config = dict(
    model='class-conditioned image flow-matching model',
    dataset='dashed paths with two dots that lie on the same path or on different ones',
    train_examples=147500,
    image_size=48,
    horizontal_flip=True,
    conditioning='class',
    arch='dit',
    objective='flow_matching',
    cond_dim=192,
    targets=['dots'],
    num_classes=2,
    cond_dropout=0.2,
    logit_normal_time=True,
    norm='layernorm',
    hidden_act='gelu',
    mlp_ratio=4,
    head_dim=64,
    fused_qkv=True,
    qk_norm=False,
    dropout=0.1,
    inner_norm=False,
    moe='top_k',
    num_experts=32,
    moe_every=2,
    expert_mlp_ratio=0.5,
    experts_per_token=2,
    shared_expert=True,
    patch_size=[8, 8],
    layers=12,
    width=128,
    positions='learned',
    optimizer='soap',
    beta2=0.99,
    learning_rate=0.0023,
    beta1=0.95,
    shampoo_beta=0.99,
    eps=1e-08,
    precondition_frequency=16,
    max_precond_dim=1024,
    one_sided=False,
    adamw_lr_other_params=0.0017,
    max_grad_norm=0.5,
    magnitude_pruning=0.7,
    max_steps=12300,
    batch_size=256,
    epochs=21.3,
    lr_schedule='poly',
    final_lr_fraction=0,
    warmup_steps=610,
    weight_decay=0.1,
    adamw_weight_decay_other_params=0.01,
)
Rows from block 3 of a small class-conditioned image flow-matching model, named by matrix and row number. Rows with one number within an expert belong to one neuron, the router's apart. Each number is 128 + 32 x the weight over its row's rms, rounded and kept within 0 to 255. All counts start at 0. After the name is the row's rms in percent of the matrix's.
Before each expert's rows are labels from the 100 images, of 14848 (inputs lightly noised), where the router gives the expert most weight on average: "strongest on" is what is common among them. Only what is clearly more common there than usual is listed. The data: dashed paths with two dots that lie on the same path or on different ones.
# router: router (model.blocks.3.mlp.router.weight, 32x128, trained with AdamW), inputs 64-127
# up: expert up (model.blocks.3.mlp.up, 32x64x128), inputs 64-127
# down: expert down (model.blocks.3.mlp.down, 32x128x64, transposed), outputs 64-127

# expert 8
strongest on: many distractors
router.8 094 [190 118 166 119 157 126  81 125 166 129 125  86 104 115 143  91  87 182 155 183 148 113  86 116 111  88 129 137 151 121 112 149 154 106  76 103 105 106 137 144 141 113 104 166 141 123 111 119  82 135 114 128  74  67 173 110 107  79 117 112 126 104 125 128]
up.0 077 [164 128 178 128 169 189 128 188 128 128 128 128 128 166 128 128 128 128 128 128 128 128 128 128 128 128 128 128 128 128 128  85 128 128 128 128  34 183 128 128 128 128  45 128  83 128 128 128 128  57 128 128 128 128 128 128 128 128 198 128 128 128 128 128]
down.0 085 [128 128 128  55 128 173 128  85 128 128 128 128 128 128 128 128 128 128 128 128 128 128 128 128 128 180 128 208 128 128  47 225 128 128  57 128 128 128 128 128 128 154 128 128 128 128 128 128 186 159 128 128  53 203 180 128 128 221 128 128 128 128 128  73]
up.1 097 [128 128 128 128 128 128 128 128 128 128 128 128 128  67 155 128 163 128 128 128 128 108 128 128 128 128 128 184 153 128 128 128 180 128  68 128 128 128 128 153 236 128 128 128 128 128 128 128  85 128 128 181 214 194 182 128 128 166 185 128 128 186 128  99]
down.1 072 [128 128 244 128  62 128 128  83  36 128 128 128 128 128 128 128 128 193 128 128 128 128 128 128 166 128 128 128 128 203 179 128 128 128 128 128 128 197 212  46 128 128 191 128 128  84 128 128 128 128 128 128 128 128 128 128 128 128 128 128 128 128 128  77]
up.2 095 [128 128 128 128 128 128  91 170 128 128 205 128  98 181 128 128 128  81 128 128 128 128 192 128 166 128 128 128 172 128 176 128  59 179 128 175 128 128 128 128 187  69 194 128 128 128  93 155   6  64  74 175 170 128 128 128 128 128 193 128 128 128 128 128]
down.2 107 [128 128 128 128 128 128 199 128 128 128 128 164 108 179 128  82 128 128 128 128 153 195 154 128 166 128 164  89 128  91 128  90 128 128 177 198  86 128 128 128 128 128  69 159 128 128 128 128 100 128 128 128 168 128 128 128  86 100 157  79 128 204 128 128]
up.3 103 [ 98 128 128 128 128 128 128 128 128  83 128 128  85 128 128 128  89 190  62 128 128 128 128 128 128 128  94  96 128 128 128 128 152 151 128 128 128 128 128  74 202  72 128  99 128 191 128 128 194 216 128 128 128  73  33  62 128 128 128 128 103 128 128 128]
down.3 067 [128 128  58 161 128 128 128 224  70 128 128 128 128 128 128 128 128 128 128 128 172  55  94  26 128 128  94 128 128 128 106 128 128  62 128 128 202 128 128 128 128 128  57 128 128 128 128 128 163 128 128 128 128 128  48 128 128 128 128 128 128 128 167 128]
up.4 115 [ 96 204 178 128 128 128 128 128 128 128 128 128  88 128 128 128 175  95 128 128 128 128 190 128 128 128 128 128 128 128 128 128 128 128 128  81 128 128 128 128 156  96 165 128 128 128  94 176 128 128 181 128 128 128 128 128 128 128 196  79 208 173 128 198]
down.4 153 [128 128 128  78 156 164 128 142 128  43 128 128 177 128 128 166 128 128 128 128 128  67 158 128 151 128 128 108 112 128  91  60  85 128  95 128 128 128 143  66 182 128 128  73  94 128 128 168 128 128 108 128 128 128 128 128  76 190 167 128 168 102 128 200]
up.5 095 [128 180 128 128 128 128 128 197 128 128 128 167 102 128 186 128 153 128 128 190 128 128 128 128 128 128 208 128 128 169 153 128  37 128 128 128 128 128 128 236 128 128 201 128 128 128 128 128  45 128 128 192 128 128 128 128 102 128 217  85 128  79 128 128]
down.5 123 [ 83  50 128 128 128 128  91  85  89 128  63 128 128 128 128  50  49 128 128 179 128 189 128 128 128  85 222 128 232 103 128 185 128 163 128 128 128  97 170 128 151 128 128 128 128 128 128 128 128  76 180 128 128 128 128 128  84  21 204 128 153 128 128 128]
up.6 096 [128 128 221 128 128 128 169 128 128 177 128 128 171 128 128 128 128 128 128 128 159 128 128 177  97 128  62 128 128 128 128  35 128 128 128  81 128 128 128 128  66  31 128  73 128 128 211 187  96  61 128 128 128 128  82 128 160 128 128 128 128 128 128 191]
down.6 126 [128 128 128 128 128 128  42 128 169 128  96 128 128 128 128 128  87 229  78 160 128 128 106 128 128 128 158 128 106 183  93 128 128 128  74 128 128 128  78 161 128 128  98 128  70 128 128 111 128 128 128 128 128 128 217  88 128 128  51 182 128 104 128  96]
up.7 058 [128 212  34 190 128 226 128 128 128 128 128 128 128 128 128 128 198 213 128 128 128 128 128 128 128 128 128 128 128 128 128 189 128 128 128 128 128 128 128 128  31 128 128 128 128 128 128  28 195 128 128 128  25 175 128 162 128  76 128 128 128 128 128  66]
down.7 085 [128 128 128 128 128 128 210  70 128 128 128  95  16 128 128 128 128  44 206 128 128 128 128 128 128 128 159 128  58 128 128 128  55 128 151 188 128 128 128 165  85 128 128 128  87 196 128 128 128 169 103 128 128 128 128 128 128 100 128 128 193 169 128 128]
up.8 073 [128 128 128 128  84 128 128 128 128 128 128 128  85 128 128 128 128 128 128 128 128 128 128  56 128   2 128  10 128 128  70 128 128 128 128 128 128 128 128 128 160 128 128 128 128 128 128 128 128 128 128 128 128 128 128 128 128 128 128 185 128 128 128 128]
down.8 082 [128  91 128 128 128 128 170 128  61 128 128 128 128 128 128 128 128 128 128  96 174 128 128 128 223  34 128 128 128 128 128 128 128  59 176 128 128 128  68 128 128 156 128 190 128  38 128 128 128 128  84 163 193  78 128  58 128 128  87 128 128 128  51 128]
up.9 077 [128 128 128 128 128 128 128 128 128 128 128 128 128 128 185 128 128  83  62 128 128  77  78 128 200 175 128 128 181 128  82 182 175 128 128 128 199 128 128 128 128 128 128  72 128 128 128 128 128 128 172  84 128 128 128 128 128 128 128 128 128 128 128 128]
down.9 105 [128  92 128 128 128 165 128 128 128 128 128 128 128 128 128  38 169 128 181 128 128  91 128 128 128 128 128 128 182 128 128 194 128  86  89 128 128  65 193 128 128 128 128 188 128  78 174 128 128 191 128 128 128 128 128 128 128 128 149 128 128 128 128  94]
up.10 111 [128 128 128 128 128 128 128 128 128 128  92 128 128 202 128 128 128 128 128 165 128 128 218  86 207 154 146 128 101 128 128 128 157 207  94 153 128 128 200 128  87 128 128  80  96 209 128 128  54 128 183  53 128 172 128 128 191 110 128 128 128 128  93 128]
down.10 161 [ 99 128  68 128  99 128 128 152 105 128  93  55 128  85  58  74 128 128 166  94 128 128 128 128 149  41 128 128 128 128 128  99 128 128 128 143 167  92 128 189 128 128 154 128  86 128 128 128 167 180 128  66 128  93 170  84  93 128 204 196 197 128 128 192]
up.11 109 [128 128 128 128 128 199 128 128 128 128 128  87 128 128 181 128 128 211  80 128 128  89 128 128 128 128 128 197 128 128  83 128 128 128 128 128 128  71 128 128 128 166 128 128 128 128 128 128  75 128  77 128  51 110 128 128 128 191 128 128  77 128 128 128]
down.11 084 [128 166 128 128 100 128 128 128 128 128 128  51 128 128 128 183 128 128 128  87 162 200 128 128 128 128  81  81 128  35 128 128  54 216 128 128 128 128 128 128 128  97  94 128 128 128 128 128 128  98 128 128 243 161 128 128  87  65 128 128  46 128  44  73]

# expert 30
strongest on: short paths
router.30 121 [ 83 114 132 142 117 110  88 146 120 167 146 102 161 160 142 107 161  98 203 124 140 112 164 102  41 109 126 137 157 183 140 125 126 100 163 158 147 137  88 168  92 166 112 150 110  63 111 136 161 118 131  96 168 104 116  97 116 105 163 127 179 103 110 154]
up.0 111 [128  41  94 128 128 190 128 128 128 187  78 128 177 128 170 128  93 128 128 128 128 128  63 128 128 128 128 162 128 157 174 128 101 128 128 255 128 128 128 128  89 128 128 161 128 128 128 128 128  93 111 128 128 128 128 128  76 128 128 128 128 128 181 128]
down.0 098 [128 128 128 168 176 128 128 128 128 128 128 128 128 182 128  49 128 128 128 128 128  75  72 128 128 128  75 128 128 128 128 186 198  53 128 128 128 128 128 128  84 128 128 128 168  86 128 128 205 128 128 182 128 128 128 128 128 128 128 128  77 128  37 128]
up.1 120 [128 170 128 128 128  14 128 101 128 128 149 128  84 128 128 128 128 150  51 128 128 128 128 128 128 128 176 128 128 186 128 183 101 128 128 204 128 128 128 211 185 128 128 128 128 128  12 128 128 166 128 128 128  93 128 128 128 128 158 128 128  73 128 128]
down.1 072 [128 128 128 128 128 128 188 128 181 128 128 128  15 157 128 162 128 128  34 128  94 128 128 128 128 128 178 128  48  86 128 128 128  60  43 128 128 128 128  43   9 128 128 128 128 128 128 128 128 128 128 128 128 128 128 128 128 128 128 128 128  78 174 128]
up.2 121 [128 110 158 128 176 128 128 128 160 128 190 182  22 172 168 128  98 128 128 128 128 128 128  97 128 128  59 189 128 128 128 128 128 128 128 128 128 128 128 128 128 103 128 154 128 189 128 128 128  84 128  79 128  60 128 128 128 155 156 128 128 128 162  23]
down.2 104 [128 165 208  59 128 128 128 128 212 128 128 128 197 128 128 128 128 206  88 150 128 128 200  85  53 128  52 128 128  82 128 128  70 128 128 128 128  36 128 128 128 128 128 173 183 128 128 199 128 128 152 128 128  89 128 128 128 128 128 128 128 142 128  35]
up.3 099 [128 128 128 128 128  84 128 128 128 128 128 128 186  90  96 128 128 128 128 164 128 128  39 128 128 185 175 128  91 148 128 128  49  84 128 186  56 201 128 128 102  31 128  47 128 128 128  78 128 128  24 128  94 128  82 128 155 128 187 128 128 128 128 128]
down.3 118 [128  96 172 128 173 128  78 153 128 128  80 162 128 128 128 159 128 211 101 237 128 128 197 128 128 128 196 128 128 128 128 128 156 223 128 128 128 200 211 128 128 128 128 167 128 128 128 128 128 128 213 128 128 128 128 128 163 128 128 128 128 128 128 128]
up.4 096 [184 176 128 128 128 128 255 178 128 173  84 128 128 128 128 128 128 147 128 128 128 128 100 128 128 128  85  70 128 128 128  43 128 128 128  65 128 128 128 163 128 128 128 128 180 128 128 128 128 128 226 180 128 128 128 128 128 173 128 128 168 128  72 185]
down.4 102 [128 128 128  67 128 128 128 128 128 128 128 128 169 160  68 128 128 128 128 168 128 128 128 164 128 128 170 128 255 128 128 198 128 128 229 128 128  70  64 128 128 128 128 128  78 128 128 128 201 128  71 181 128 128 155 128 128 128 128 128 128 128 128  47]
up.5 091 [178 128 128 206 128 172 153 128 128 128 175 176  46 128 128 128  64 128 128 128 128 128 128 128 128  85 128 128 128 128 171 178 128 128 128 128 128 128 128 128 128 184 128  46 128 128 128 128 128 128 128 128 128 128 128 183 128 128 128 128 128 128 128 128]
down.5 094 [128 128 128 178 128 128 128 128 128 128 211  90  47  66 128 128  88 128 128 209 128 128 202  82 128 128 128 128 163 128 128 128 128 128 128 128 128  51 128 128 128 166  49 186 128 128 128 128 128 195 128 128 128 128 128  54 128 166 128  96 128 128  53 128]
up.6 099 [173 128  89 128 128 128 128 128 128 128 128 199 128 128 128 217 128 128 157  96 128  84 128 128 128  85 128 166 128 128 128 128 128 128 128 128 128 224 128 128  75 128 128 128 128  94 128  50 163 128 128 128 128 158 167 128 236 128 226 128 128 128  77 174]
down.6 108 [ 56 128 128 128  95 128 128  96 128 128 128 128 128 128 128 232 128 128 128 128  66 184 181 128 128 128  59 128 128 169 169 128 128 173 128 157 128 128  54 128 165 101  64 160 207 128 171 128  61  80 128 128 108 128 128 128 128  63 128 128 209 128 128 128]
up.7 095 [128 128 128 128 128 201 158 128 128  67 128 174 141 173 128 128  44 128  60 128 158 105 128 128  53 128 128 128 128 128 128  59 128 128 170 128 128 128 128  43 128 191 128 128  97 128 128 128 128 128 128 128 164 128 128 128 128 188 217 128 128 128 215 171]
down.7 118 [128 128 128 128 128 128 128 168  64 128 162  80 128  68 128 128 128 128  72 128 170  87  81 128 128 128 211 128  99 128 128 128 128 128 169  99 128 184 106 185 204 128 102 128 128 128 128 128  47 128 128  94 128 128 128 128 128 128  57  69 128 128 185 128]
up.8 060 [128 128 128 128 128 128 128 128 128 128 128 128 128 196 128 128  33 128  26 128   1 128  31 128 128 218 128 128 128 177 128 128 128 128 128 178 128  31 128 128 128  87 128 128 128 128 177 128 177 182 128 128 128 128 128 128 128 128 128 177 128  56 128 128]
down.8 064 [128 128 128 128 128 128 184 128 128 128  21 128 205 128 128 128 128 128 163 128 128  33 128 128 128 128 128 128 128 128  73 128 128 217 128 128 128 128 128 128 128 128 128 128  61  41 168 128 128 128 128 128 128 171 128 128 128 128 128 128 128 128 128 128]
up.9 100 [128 128 128  76 128 183  71 128 166  92 100 128 128 128 128 183 128 128 195  81 153 128 128 128 105 128 105 128 128 128 128  75 128 128 128 128 128 128 128  68 171 128 128  88  87 128 195 187 128 128 128 128 128  86 128 128  22  66 201 128 128 128 128 150]
down.9 096 [128 128 128  62  73 128 128 128 128 128  58  60 128 186 128 128 128 128 128 128 128 128 128 128 128  84 165 128 154 128 128 128  63  91 128 128 128 128 162 128 128 128  39  90 128 128 128 128 128  68 128 128 128 128 128  85 196  96 128 128 128 128 179 128]
up.10 117 [128 128  97 128 183  66  27 128 128 128 128 165 111 128 128 128 128 128 128 128 128 172 128 128 218 128 186 128 128 128 162 209 128 128 128 210 128 128 128 128 188 128 128 173 128 128 128 175 128 184 128 128 219 128 128 128 128 224 216 128 128 128 128 173]
down.10 091 [128 182  62 128  67 192  77 128 128 128  78  62  90  94 128 128 128  89 128 128 128  21  87 128 128 181  78 128 159 128 128 128 167 128 128 128 128 128 128 128 128 128 128 128 128 128 128 128 128 128 128 128 128 128 162 128 128 206  57 153 159 128 128 162]
up.11 102 [128 128 128 221 205 128 128 128 128 128 128  85 207 128 163 128 107 128 158  49 128 128  87 128  87 204 199  64 202 128 128 128 128 128 128  94 128 215 128 128 128 128 128 128 128 101 128 128 128 128  87 128 128  56 128  99 128 128 128  91 128 128 183 128]
down.11 092 [128 128 128 176 128 128 128 128  57 128 128 128 128 128  70 128 128 128 128  51 156 170 128 128 194 128 128  67 162 128 128 128 128 128 128 128 128 128 128 128 128 128 128 128 128 128 128 128 128  88 128 184 128 197 194 128 128 101 128  85 128 128  58 128]

# expert 17
strongest on: short paths
router.17 086 [107 128 130 143 129 104  81 200 100 156  77 158 179 169 118 113 136 156 170  80 148  85 157  84 104 181 125 133 105 205 106 110  91 154  86 128  88 143 101 156 120 159  84 174  99  92 148 141 141 132  79 113 130 135 103 150 121 102 165 180 101 104 103 183]
up.0 077 [128 207 128 222  86 128 198 128 202 128 128  76 104 128 128 128 163 128 128 128 128 190 101  85 128 128 128 182 206 128 128 128 177  59 128 128 128 128 128  64 128 128 158 128 128  80 167  72 128 128 128 128 128 128 216 128 128 128 128 128 128 128 128 128]
down.0 096 [128 128 179  91 128 128 128 128 128 128 128  83  70 128 128  50 128 206  94 170  37 128 177 128 128 128 128 128 128 128  57 128 128 128 128 128 128 128 128 128 128 128 128 128 128 128  70 128 128 194 164 128 185 165 208 128 128 128 128 128  33 128 128 128]
up.1 085 [176 128 128 128 128 128  69 128  83 128 128  87 128 128 128 128 128 128 209 128 128 128 128 128 128 128 128 128 128 128 128 128 128 128 196 128 128 128 128 128 128 128 128 128 128 128 128 128 128 128 174 128 128 128 128 128 128 128 128 250 128 128 185 202]
down.1 098 [128 128 128 180 128 128 128 128  56 128  26 128 128  62 128  33 128 128 128 151 128 128  54 128 128 128 128 128 128 128 128 128 204 128 128 128 128 128 128 128 146 128 128 128 164 128 128 128  55 104 128 128 128 128 128 128 111 128 128 128 109 128 128 128]
up.2 102 [128 128  82 128 168  99 128 128 128 128 128 128 128 101  88 128 128 128  75 128 128 128 169 128 186 128 128 128 128 128  48 128 128  74 128 128 128 174 128  48 128 128 128 128  78 128 128 128 128 177 128 128 128 128 128 167 128 128 128 128  45 103  47  75]
down.2 110 [ 66 128 255 128 128 175 128  88  63  73 128 128  74 128 128 185 128 152 128 128 128 106 194 128  70 128 128 128 128 128 128 128 128 128 128 128 128 128 128  96 108 128 206 128 128 128 128 128 128 187 128 128  81  71 196 175 128 128 128 186 128 128 128 128]
up.3 111 [128 128 128 165  90 128 157  46 151 128 109  75 128 128 161 128 128 128 128  94 128  74 128  66 128 128  74 128 195 128 128 128 128 128 105 128 174 128 128 128 128 128 128 204 128 128  64 159 128 128  65  86 128 128 174 202 128 128 128 128  62  67 128  84]
down.3 104 [128 128 128 128 128 128 128  63 128 128 128 128 128 128 128 128 128 128 128 128 128 128 128 128 104 159  75 128 255  43 128 128 128 128 183 175 128 128 128 128 164 128  87 208 128 235  87 128 209 128 128 217 128 171 128 199 128 128  81 128  65 128 128  42]
up.4 078 [ 93 128 128 128 128 128 128 128 128 176 128 172 128 128  48 222 128  80 128 128 128 128 179 128 128 128 128 128 128 128 128 218 128 128 128 128  58 128 128 128 128 128 128 128 128 128 128 218 193 128 128 128 128 128 128  77 128 128 128 128  97 128 128 128]
down.4 074 [174 128 174 128 128 128 128 128  67 128 128 245  69 128 128 128  69 128 128 128 128 128 128 128 207 111 128 128 128 128 128 128 128 128 128  65  87 128 128 128 128 128 128 128 128 128 128 105  75 128 128 128 128 128 249  45 128 128 128 128 128 128  70 128]
up.5 104 [227 128 128 128 168 128 128 128  69 128 128 128 128 128 128 128 160 128  84 164 200  91 178 128 128 170 128 128  89 128 158 128 161 128 159 158 128 128 188 128 128 128 128 128 172 128 128 128 128 128 179 166  95 128 128 128 128 128 190 128 128 128 174 128]
down.5 116 [128 106  64 128 128 128  88 128 128 128 128 128  58  67 128 180 128 152 128 128  94  88 178 172 166 128 198 128  33 128  85 128  58 128 128 128 128 128  99 128 128 128 128  93 197 128 128 128  82 128 128 128 128 128 207 107  96 128 150 128 128 128 128 206]
up.6 095 [128 128 128  65 128 128 128  74 128 128 128 158 128 177 128 128 128 205 128  66 170  83 128 128 128 128 167 128 128 128 165  74 128 128 128 128 128 128 128 128 128 128 128 128 128 128  60  91 128 128  71 128 128 198 128 152 128  72 128  67 128 161 162 128]
down.6 076 [ 76 128  81 128 238 128 128 144 200 128 128 128 171  33 128 128 128 128 128 128 128 200 128  61 128 128 128 128 128 128  46 128  59  27 188 128 128 128 128 128 128 128 128 128 201 128 128 128  57 128 128 128 128 128 128 128  83 128  85 128 128 101 128 128]
up.7 089 [128 128 128 128 128 128 128 128 128 128 128 191 128 128 215 128  64 185 128 128 128 128 128 128 201 128 128 128  87 128 128 128 128  82 128  89 128 163 128 128 128 128 128 128 186  91 128 128 128 128 128 128  81 128 128 128 128 128 128 128 128  42 128 128]
down.7 084 [128 128 200 128 128 128 128 128  68 128 128 128  89 167 128 128 128  56 128 128 128 173 128 150  66 128 128 128 128 179 179 128 128 128 128 128 128  30 128 128 128 128 128 128 201 128 128 128 128 166 128 128 128 128 128 128 128 128 128  82 128 128 128 128]
up.8 120 [128 128 128 163 128 187 100 128 192 128 128 128 128 128  63 128 163 128 172 128 128 128 128 128 166 128 128 128 128 128  70 172 128  86 128 128 128  24 128 128 128 128 207 192 195  80  69 128 128 128 128 128 128 128 128 128 128 128 128  45 128 128 128 128]
down.8 104 [ 84 128  72 128 128 128 128 149 220 128  92 128 128 128  97 128  99 128 128 173 128  48 128 128 128 128 128 128  81  86 128 167 128 176  67 128  99 182 128 128 128 128 187 204 128 128 128 128 128 128 128  90 128 128 128  90 128 128 128 225 128 128 128 128]
up.9 081 [128 128 128 128 128 128 128 128 128   8 128 128 240 128 128 128 128 128 128  42 128 128 128 199 218 128 128  92 128 128 128 128 128 128 128 128 200  83 128 128 128 128 128 128 212 128 128 128 128 128 128 128 128 128 128 128  47 128 128 128 128 128 128 128]
down.9 090 [ 92 128 128 128 128 128 128 128  51 128 128 128 128 128 128 159 128 238  99 128 203 128 128 215 128 150 163 128 128 128 128 128 128 186 128 128 175 202  34 128 128 100 128 128 128 128 128 128 128 128 128  99 128 128 128 128 128 186  22 128 128 128 169 128]
up.10 074 [128 128 128 206 128 178 128  89 198 128 128 128 128 128 128 128 128 128 128  58 128 170 128 128 128 128 187  77 128 128 128 128 128 128 128 128  74 128 128 128 128 128 176 128 128 128 179 128 128 128 128 128 128 128  65 128 128 128 128 128 128 128 255 201]
down.10 083 [ 73 128 246  89 128  92 128 128 128 104 128 128 162 128 128 128 128 128 128 128 128 128 128 128 128 128 128 128  83 128 128 128  32 128 128 128 128 128 128 128  94 128 212  92 128 128 128 128 128 128 128 128 128 128  72  87 128 128 128 128 128 128 128 128]
up.11 106 [128 128 216 128 182 128 128 163  62  72 128 153 165 128 128 128 128  94 128 128 128 128 128 169 128 128  67 155 128 128 128 128 177 128 128 128  88 128 128 128 169 128 128 128 128 170 128  95 128  79 128 128 227 128 182 167 166 128 128 128 128 174 128  47]
down.11 119 [ 33 128  49 128 170 166 128 128  61 128 128 128 128 185  41 128 128 195 128  87 128 128 128 128 163 128 128 128 128 128  45 128 128 166 128 128 128 128 128 169 128 128  98 128 128 128 159  72 128 128 128 128  56 128 128 165 180 128 128 164 128  48 128 128]

# expert 16
strongest on: short paths
router.16 097 [ 38 152 155 170  80  90 144 142  66 171 114 121 161 104 106  66 146 155 139  86 161 130  71 108 161 150 148 155  95 137 114 102 146 135 112 112 148 194 139 102 134 124 116 200 100  86 134 124 140 127 111 173 161 119 154 132 116  87 109 130 104 110  86 134]
up.0 096 [128 128 128 201 128 128 128 128 223 128 128  78 128 128 171 128 128  44 128 128 128 128 128  88 128 128 174  51 128 128 128 128  77 128 218 128 128 128 128 128 128 128 128 181 128 128 128 128  90 128  80 128 183 128 128 128 128 128 128 185 193 128 128 128]
down.0 112 [128 128 128 128 128 128 110 128 128 128 128 128 128 128 128  59 128 147 128  64 209 128 128 128 128 128 128 180 128 231 128 173 128 186 128 128 128 128  40 128 128 128 229 109 128  88 128 128 128 128 128  87 128 128 128 128  72 128 160  76  36 128 128  97]
up.1 084 [128 176 181 128 128 128 128 128 184 128 128 128 184 128 128 160  55 128 128  60 128 128 169 128 128 191 206 128 128 128 128 128 185 128 128 128 128 172 128 128 128 128  80 128 128 128  55 128 188  91 128 128 163 128 128 128  77  65 128 128 175 128 128 128]
down.1 088 [128  53 169 128 128 128 128 232 128 128 128  78 128 128 128 212 128 128 128 128  92 128 128 128 128 128 128 128 128  96 128 109 128  60 128 128 128 128  93  57 152 128 128 128 128 128 128 128 128  84 128 128 128 128 128 128 128 128 174  81  51 181 128  25]
up.2 081 [128 128 128  95 128 128  64 128 128 128 128 185 128 128 128 128 200 128 128 128 128  76 128 128 175 128 128 128 194 128 128 128 128 128 189 128 128 196 193 128 128 128 128 239 128 128 128 128 128 128 128 128 128  52 128 128 128  59  52 128 128 128 128 227]
down.2 092 [128  44 128 128 203 128 128  99 128 128  90 128 128 128 128 128 179 128 128 162  72 128 128 128 128 128 128 128  52 128 128 128 128 180 128 128 128  58 128 128 128 128 128 128 128 128 128 170 128 128 128 128 128 128 159 128 128 128 128 128 128 128 128  47]
up.3 072 [128 128 128 173 128 128 128 128 128 128 221 128 128 128 128 128 176 128  56 128  60 128 128 128 128 128 128 128 128 128 128 128 128 128 128 174 128 128 232 128 128 128 128  45  49 213 128 128 128 128 128 201 128  72 128 128 128 128 128  53 179 128 128 128]
down.3 077 [103 128 128 190 128 128 128 128 128 201  54 128 128 128 128 128 128  95 128 128 128 128 128 128 179 128 128 128 128 128  25 128 128  33 128 128 128 128 128 128 128 168 182 128 128  44 128 128  58 128 128 128 128  96 128 104 128 128 128 128 128 128 128 224]
up.4 125 [128 128  41 128 166 128 128  63  89  79 128 128 128 128 128 159  75 128 128 159  81 128 128 128 128 128 128 128 128 128 128 128 128 128 128 128  21 128 128  99 193 172 128 174 195 128 128 128 128 128 194 187 128 128 163 164 128 128 128 128  80  97  82  63]
down.4 117 [128 186 128 128 159 128 186 128 254 128  80 128 128  93 150 128 128  72 128  46 152 196 128  81  84 168 128 128  74 128 128 128 128  87 128 128 198 128 181 128  83 128 128 128 128 128 128 128  71  67 158 171 128 128  97 128 128 128 128 128 128 128 128 214]
up.5 109 [128 189 151 128 128 128 128 128 128  97 166 128 128 179 128  97 128 128 128  60 128 128 128 128 168 193 229 128  94 128  78 128 128 128 163 128 227 128 128 128  86 102 161 128 128 206 128 128 128 190 128 128 223 128 128 128 128 128 128 128 164 128  37  79]
down.5 125 [128  86 128 128 128  65 128 128 181 128  75 152 169 128 128 128 128 157 128 128 128 128 169 128  80 128 128 159 128 128 163 128 198 148  86 107 107 128  95  77 128 106 106 128 128  39 128 165 128 128  89 128 128  82 183 128 128 177 128  90 159 165 175 176]
up.6 101 [128 128 128 169 128 128 128 128 211  75 128  90 128 128 128 128 128 128 128 128 128 174 128 128 128 128 128 104 128 128 128 128 128 190 150 128 128  94 128 128 238 128 128 128 255  85 128 128 128 128 150 128 128 172  55 171 128 128 128 202 166 128 128 162]
down.6 112 [128 156 128 101 128 128 128 115 128  47 128  83 108 128 159  35 110 181 195 128 171 128 128 168 128 128 128  71 103 128 128 179 128 128 128 128 163 128 128 128 128 201 128 128 128 128 128 128 128 128 128 128 128 128 128 128 128 128  88 128 128 158  39 128]
up.7 085 [128 128 128 128 128 128 128 128 128 128 128 128 128 128 128  80 182 128 128  93 128  65 128 128  78  89 209 128 128 128 128 128 128 190 128 128 128 128 128 128 128 128 128 128 128 128 128 128  81 128 128 128 128 128 128 128 128 128 128 128 128 128 128 128]
down.7 090 [161  95 128 128 128 147 128 128  86 128 128  84 128 128 128  60 128 128 128 170 128 128 128 128 128  80 128 128 128 217 185 128 128 128 128 128 180  81 128 128  87 128 128 189 128 128  58 128  61 128 128 228 128 161 128 108  72 158 128 128 128 128 128 128]
up.8 100 [128 128 128 182 128 128 128 128 128 128 128  27 156 128 128 128 128 128 128 228 128 128 128 128 183 128 128 163 128 128 159 128 172  91 128  84 169 196 166 128 128 231 128 128  86 128 128 128 128 128 128 128 128 128 128 175 128 128 183 128 128 128 128 128]
down.8 076 [128 175 128 172 128 128 128 128  84 128 128 128  88 128 128 128 128  59 128 128 225 128 128 128 128 128 128 128 128 128 192 128 128 128 199 128  64 128 128 207 128 128  15 128 128 128 128 128 128 128 128 128 174 128  90 128 128 128 128  90 170 157 128 128]
up.9 074 [251 128  52 128 128  65 128 128 128 128 128 128 128 128 198  43 128 128 128 244 128 128 128 128 128 128 128 128 128 224 128 128 128 128 128 163 128 173  91 128  85 128 128 128 128  79 128 128 128 128 128 128 128 128 128  69 185 128 128 128 128 128 128 128]
down.9 109 [128  77 128 128 128 128  77 128 128 128 128 205 128 121 135 128 128 128 128 230  74 128 215 128 128 153 179  74  90 128  72 128 128 209 128 180 128 128 128 128 128 128  88 128 128 128 187 128 128 128 128 128 128 128 128 128  58 128 128 128 128 128 128 128]
up.10 114 [128 198 128 128 128 128 101 128 128 128 128  57 169  98 128 128 128 128 128 128  34 128 128 128 128 128 128  61 128 180 128 128 128  73  87 128 128 128 105 128 186 128 128 128 209  83 128 128 128 195 198 128 159 128 128 151 128 155 155 128 128  92 128 128]
down.10 121 [177 182 194 128 128 128 128 128 128 128 128 178 128  38 128 128 192  84  76  59 168 128  58 128 128 197 222 128 128 128 120 128 198 128 128 128  99 208 128 128  83  88 128 111  48 128 128  80 128 128 128 119 187 128 164 128  99 128  69 128 117 128 171 128]
up.11 091 [128  67 128 128 128 128 128 128 160 128 128  88  87  83  86 102 203  48 128 128  67 128 128 128  70 128 128 128 128 162 128 128 128  58 128  26 128 128 210 167 202 128 128 128 128 128  94 128  56 128 128 128 203 128 128 128 128 128 128 128 128 128 128  72]
down.11 108 [ 98 128 128 195 197 128 128 181 128 128 128 128 128 128 128 128 128 193 101 128 128 128 128  89 221 128 128 128 213 166 151 128 216 168 128  97 128 128 128 128 128 128  38 128 128  82 128 128 128  24 174 150 128 128 128 128 128 128 157 128 187 128 128 164]